config.toml
train_examples = 195000
horizontal_flip = false
arch = "dit"
mlp_ratio = 2.67
patch_size = [2, 2]
width = 160
positions = "learned"
Rows from block 4, named by matrix and row number. Rows with one number belong to one neuron. Each number is 500 + 25 x the weight over the matrix's rms, rounded and kept within 0 to 999. All counts start at 0. Numbers have three digits each.
# gate: MLP gate (model.blocks.4.mlp.gate.weight, 416x160), inputs 120-159
# fc1: MLP up (model.blocks.4.mlp.fc1.weight, 416x160), inputs 120-159
# fc2: MLP down (model.blocks.4.mlp.fc2.weight, 160x416, transposed), outputs 120-159
gate.224:500488520535499517516477471462459476502490505527520526535504498488514484524506496497501515515513510479464514496511538466
fc1.224:495492492562516537465519485501487490527509507488497506590482469516524477515514531470499515504490488468519454531476529471
fc2.224:451466546520488507481483575495472519545523528515499531509498499537489497473495498489492454464489463534531468473507562450
gate.225:527474531465519494503466502491475472476494485486494474505497487472499508489512516483493504488516512485472468468495520465
fc1.225:505507521514457513491465473500497453475493511506483507485499505467444504465467502524509465506535492491562528474497495528
fc2.225:486538495503459489474471473481498442538526500499474513533508526524520515500483506503496520478497497491494489530497505477
gate.226:532498485467484480475505496518573477487499539477535489502507533502469491532501542510473484472494474503513477505508543503
fc1.226:491473495490533482492492493558467494498528518510487479494508498483478511505488487487490492505502491461493483483495528481
fc2.226:486504442482510517450474435496532509526455491563531522529504476482471531477496473516514511516496450486505511528510453543
gate.227:496488516452518563544483512495493498485499470520512535477513523463458494501484541519509495506522517544512510528498500546
fc1.227:489510461529499534462513484486499500496491490523525510511513499501516508561509492482496498494451458487497482486498504499
fc2.227:505474474513523521482511518493464514484507509501493485506479493513491514527510504500520508509499485471492531496479531474
gate.228:514523527534533496509557535487507495481470492511511496488486512504471510532467472521520504515480515514551485475489531494
fc1.228:514501491492476490516518515462515471488510456496496511480494516468471500525475521535506449496511501537538480460489500468
fc2.228:503480480496512526534516491500478501514523447484491492473514508497515509509464537501477490480515527531449489509544509526
gate.229:530493506515478503480503493472471476509463441506542479479511496560482494516491493508495511436513485539451484473504485518
fc1.229:538506501481468386512483500510499497517517487475513501465477543489492537461484497506473485501506473491499476467519466512
fc2.229:474516533498495528484498521496483501489475525509468535481480515498496462474475483499488549456454479505467498506477534514
gate.230:507502500512516544467489520490532500484511482516488474510480481461576525434517492468530471502500498541559510485494460506
fc1.230:510493520513495500481496528476480515497492485497508495549475519481494492512488516519525506517489503473511538509472490487
fc2.230:517494527444516532451519487517492516467498502495493508493535525516468499512489495502538492551504499522487557508505544491
gate.231:524479465529526523506501508492572475518504489478498536526467501520524498466510486549515518483507545499526501528499504467
fc1.231:506492531477527484494468503525533524506483522524496475503543518453446497478511490499482488484481522484518472479472481522
fc2.231:467474525505500509521481499503525518515501519464477477535499502486529509491496497488499519523476472470490504525508517550
gate.232:478513485490515512454489484475522505482467539506465480542507454492518457497536533479501504477457505527486495500535508483
fc1.232:500494470549495499490523515554509501494531481497532494485478477511515441484546510496519456521451500517493444520538505506
fc2.232:501520502485495471479497518457505498503499532494503506473484523465477473477547493490497527522524504488500490517542494486
gate.233:476527513502500496513506512518482510489526507511487495501488507486467482475518515497528501494500518512533477408481489501
fc1.233:506476505513510519496475489484564496504514502517519529490519506505512550531504477496493478482481471482463546559529485525
fc2.233:480537470553448463508524533496481488496500510459459523509519509512505494540477517493512523488527487473558512441494500515
gate.234:460473464496512460483424483517477518498535485515499518477499523475447511496539483496494494480519484514497505491520530476
fc1.234:472459533491498493455470495493506543505487466474503500465484489535489507526508503466508467471512512527484473489491528456
fc2.234:514579504504473491503520486517532501476518505505503525484500523504533514507499497482486491465486459495550444559483520481
gate.235:537477476508463535485489518521512491498521541517527517473495523555530520507488512523511549495496507504525509502539506494
fc1.235:496567506568497512517465501530471482520489479531483482511499473478441507466473453495511509517492507477530503492487483500
fc2.235:504505487519500521457527473434535504481538505483500462477482471459495485491479501475488524503487498487509477487544468521
gate.236:433472500528512557514506506538498481494482469514488506523501464450521490443502490493510512480483488512487511507520532494
fc1.236:532511430515494577509470531502523530503524526532491521548503491499484537424510446475498524486501470489525484498525519474
fc2.236:467530474553503495484505499484515450497532509490547504484485496501490469514529525540497467491499481533479500477489533508
gate.237:498475490530509501496507490482508465533480504479468507516482525542485501497485488512513502476480519497507490531457453511
fc1.237:514467493529482491509487509489504471513552516483461528480504523506519491506499474485526478481542499506476501511522493516
fc2.237:471476465525490477477560517488539536502523540510478508479491507500489485463508472462508488491498470513479521487528505493
gate.238:449507533479520430491495530496529511463532453520491512490491480446496502535483473496522535519475488519499513496491492481
fc1.238:517527516539497486477475503456487527455482524513505493510527489531517470491485496478502518498510532442447540516475526487
fc2.238:482517498526493509479517512496518503517503425483521444456525522526512406532479534482474458491472519436491516492485482529
gate.239:520490549479527518505485518461490511455449516478464490530501525507488471517521531505496526510485509541443495500601518524
fc1.239:493479541518541446510494513475468527471513514496456476500531522523449423485497504485477527483532548432486461513470516478
fc2.239:464510517508488459538456474525508525497437497505471468487506503464522492463496461519516472454512508537451537499480559518
gate.240:515506516498528474512473483437473488484493551483514507491493514519505468515513508482597504476486496500525466481538503513
fc1.240:526517478490494507485497472494539535474491473489475462497485523513437486519488462502478505514483511449497557469494480481
fc2.240:522499497500461542494498505514527509501505413500518490465501520549477501473495519498580437510497521493501518518524533507
gate.241:522495537531473500484506510537528532510499483503485525473513524522522481509511522509496524531513491490534489464457505520
fc1.241:511489544520490481481512519525507525522488493512500538487513525513511496514528504535481533530501498495530489467474506507
fc2.241:446518518497520490537484513517479456499498484511472508466495495504510492476498474526495542516499505466567507497485483550
gate.242:485503494508526496481486493499498511499487516510477479518507522482518512523491529508500478505461491494531519501528551513
fc1.242:494496517470547519487434509498503517499501496498474514517512503496470547492487509503493506525480495534535498488499530475
fc2.242:506512524489520497509511447502503530473472494495492537509499522517495505462478487481501491472486482512485492512516535436
gate.243:494485505519493471527511511475562497514450486495489520500494535518502516504511487485512522499497494474485514502550546537
fc1.243:488478511486517551484483499512495502461500498514482474487488472489489469529511531503479494532489509508510496495476491532
fc2.243:467499480478531486449479497496500532527458438471504522544519500476460502530474531497471537493525541539468494488516483491
gate.244:540530525480522544516550506473486527487532537495474487547495465508512458490491520514489497495471498501566510480502533507
fc1.244:524455520502523531493526496451496509492507516491484492485523523464485470498525470497501496472507487527487503525495521511
fc2.244:480514527513488491483525478463488488482528529451514468492500461494505509526527495474487510498505464526514536489482502498
gate.245:512509513472475486464515507463511517517527515504465497458479492475472509446506510499507497529518502506528530487489470501
fc1.245:511518490496516506475516500464481484495533478567450485469468478505561500523491508494521490481508518498511517527479485463
fc2.245:492490508466505501510521491481502513500487503465531517493520484519467449524503502489482504456473526457526542503484541484
gate.246:490473502459481519504534460509492465496481506461514501496514529494552519483487520497490519484566503514490472502517516555
fc1.246:477521483497461568487486489509499514489514481458518457516503538515537505504492510503496466471500501538495553480471507543
fc2.246:506435477527497515446467520533489520510451495470458506529497489522479493511474479537500489493472530509479506476536502518
gate.247:501489543535481413468516480522507480524528490492521519521549495534499469509500539509477498497488504494453544484498522451
fc1.247:530508490502489498490504476501454513526486491515479507491512451558513489538468555495501533505511516524471519464504507553
fc2.247:474497527529514528498510515503509506466501607466517476470449513546452517518483460501465498507497524540483519528467510506
gate.248:523520498491488508485509494502490543497534480491489537565537477501504512510520516473539493514509504532548511496472514507
fc1.248:511493490488475495527525508483483494501494469505524461496513508521541510529478464494504480496477514476503510485502484502
fc2.248:491526490522480519526504463463485495518495446494491489513504532505457465480484516485441539499528521491510540512526494472
gate.249:489503475499524522540486469471516460494473531477506522526489565527494508507513466537514491480552514501470551515499517459
fc1.249:501478461497528525502508539510499426506501501438492527546464536514542514461494536508482463542552477467463469486520463492
fc2.249:463544518553520515544482491552504499499495506504517490498528485507539535529499529491494486524484467516489496515487493507
gate.250:477473561562532507434477519455512512477502483522527493479504476529510501515512477530511455485529499518485505485507460517
fc1.250:540499524547505519516499518451490536459466499535450523497536513511558516516480442512533459499550489499460518448532491511
fc2.250:511467509460503518496508537544509480494540541498500515491509500471523515548524522510489470518514529529542479517540502508
gate.251:555467495495474466506510508505522547525490488523428492471503531522468511484477499507508493495537496546508501488476503534
fc1.251:528490518497496489516500503513542532471497515502572521485503486506484472494472513513494487489477534484453516517474503538
fc2.251:520523454467518523511489502525490509538504513537472525447528487481521518488512485494512513536507486505542514491497521536
gate.252:480526498541492519453511466538470515509486499524493509471512478479509507500497472518510536516480532503547474469473435487
fc1.252:554489456504523487500517539521466489487527492535481467553490503504446521470512504535512448491486506482500494520468527487
fc2.252:458518515474530524498499478494491498470500493495471536448493469477499543453489499486476539501459449515530484498508531511
gate.253:508489495550503534524484515458515532510518491491550488517533487536521491509515458485504501509524491512508502515506500510
fc1.253:532472497513494460477516497484481513520517498497476440518508478468546549519513511517504455491504516487506535523515497489
fc2.253:455510498490471502459515471530488492495496505501535468512472495480500492540498520529492520485473501483474515473503494519
gate.254:485525485482494501430516479524513527527539470527493437470428491505460481516494485517472519493469459523474513495528497531
fc1.254:532454497537503494458495470458517502519490481558484534479383471500504511534485526506432501543483545487496497498500522508
fc2.254:521501529449488528460490495509468487504523496528455518468443523517502505502527532482530517541524547504539515515510474508
gate.255:497489461489461574499490508496489478489571521508563511525517483572503532483533511515519496501513494521512514539532516500
fc1.255:555486524509575473504486474520565533507470525462513517493486535515493460469464500540505497450510513527470511548492488473
fc2.255:539500528512503526472535515504509521479445457514534511490526506485482525480449482488510507481531487509526484507510516500
gate.256:540518476506464525456496500481530545490474494462538497574480505530522490505498507510500536464463514466535529511520468518
fc1.256:496514468481492477518562475539480495484532490484469531442505519462472552477487480519477516556487461518472483508498557507
fc2.256:535508485485502487547521496452506535493495467496490443536510468499506508508497507481486481499540452504571507505492515506
gate.257:543494493505491475525473502534502484531499511536474511527515482496547489521493528517521496496507497507501541521513499528
fc1.257:501464481481452483520491541529505495537476557473507499522468543509492544514511521488514469515517498505480517512513546508
fc2.257:535495463527558501500470455446503563470506503477508513499483508513516542517496553451474507518510507447508479476514511479
gate.258:439492495474450506495477524514440485511518525499543439561529523483556473514509502498479485534500485515485482510488472500
fc1.258:510525492560508435477492508509556488531463509533479539492506496530465485490486490492504531484511482463507545524504509518
fc2.258:481475512516500517529511503472474537490476510484531565482490495549528506513477538523512506473504487504567505502448520487
gate.259:488453515485521486496523523488501467481503526477500461502491483537480505516492514507519526492476487535473524507495530445
fc1.259:481477511513527490517524483445504506503491517478491461507487552546512479469547541496543497448496503465467494452511477471
fc2.259:511461527542484526502519491531491502488486514507514477490491516454519473498541504528468497488538511494439499491542498509
gate.260:506480507556499516480448533470485521477489498506519525465472487545504491501490516526491475485509491469493526499503521513
fc1.260:557511485461533485522507518504478481472503485482472473477520461484507537513530495508484484502482493544485534482537488515
fc2.260:509484526463486502470520481497478485460533475519516495496501530486475502474493514485470484475493512509532488482466492501
gate.261:505509457487498489523476534478516514512522482507477513509479456517485499500520490508499526519505477524551500515516483507
fc1.261:433504458542497488503509505512537467488519492493502463554516478556499453503523525471520505509542470515459497487528524504
fc2.261:516522477527530508493506462508484520500523527480531464431494525474500512493530499493501479481467481503513508491479508496
gate.262:497471552521517517490484534497472483489512488500489466541442472506593494454483531448504493507542523488465467488466504483
fc1.262:530485471550508510515533476515495502482491500477525536482546505485461501527503487501473457549512492461545483507506532508
fc2.262:460504494490542499518517480508521514485505496515481492467524524529448537513484502485497545497486501513481505494486523504
gate.263:518455535471488488547491462519491503504540457481508513462466497526502500482481476529481513464484474526536528540505521459
fc1.263:477468497466508485504490488500543485564537496458482483503480513471502505479524471485461499455490474501519525502538505521
fc2.263:504522516506491500477479474496474492453539523521485482498499497471504504455508533520505536464490481521475514490493504498
gate.264:509492497514506491503566526485506500510476517479521480480477514501482481490514484496513487504473528486475467460527528494
fc1.264:527478519538529555483533533440467467488465502462478524503496529517516506499524487480505472487477539521492425505498530504
fc2.264:452465504490529515515518515526471460499502538474480478530482511545545479487532483557505465499522524483501524483475550532
gate.265:495513498475472558488521490476510520460474494542493458483499523503489436476498491541482550529490536503507437513447552498
fc1.265:525512483488497539499485520460504471462477490544473478451505531474511473469487487572487503512492513541513437544423541523
fc2.265:494433475524499529504494465507522489501493532546442518508496520468495505543441511346505493495521549480477487467463506494
gate.266:475488514440510491482487501487443514460489489443548491537510524518540510494504462475476530448499492484463507530481554501
fc1.266:527463497494517496508483467491498548468480452498539542562554531500455461519489492501525510461488533542444503533415530507
fc2.266:473482495507545499528496517478498504463523484495451496482512466470441501498516490474507537531529534524484499562509514518
gate.267:474503480480539487479484482518494525488491464508491516497515493542521489449466479501506487526511465493512502518445480577
fc1.267:518444558482478505486460518479491449551541479503516537476506492482510499530532487466522518465541542506504490486531514495
fc2.267:511516478505460512487469511494537474486500530508458537488508513467507509520519511516504497514452532481478491501509507469
gate.268:472519484513474532522479473518480509483504482480507497546531508502435452513536480518543480497510451519479537469520503550
fc1.268:542510470509504484484482469477465517492515543480506546515495473480481452504507534509524462492518482531530470468510481486
fc2.268:492531488502503497513494481495516494533482509501507509476464496496551497515524465486566492500496502504518490500500512488
gate.269:505491511519497487491523536528479559495477483478490454502495508488466484494521484476520496492519483525490508505475477525
fc1.269:508476499475486495461530520480539530520503478490491512495487516511482506479519500489478534487512469513493502510539509488
fc2.269:500454491524550494492504489531524567501504491504502492502504521506496503449497512521497501490469499521465511482489494482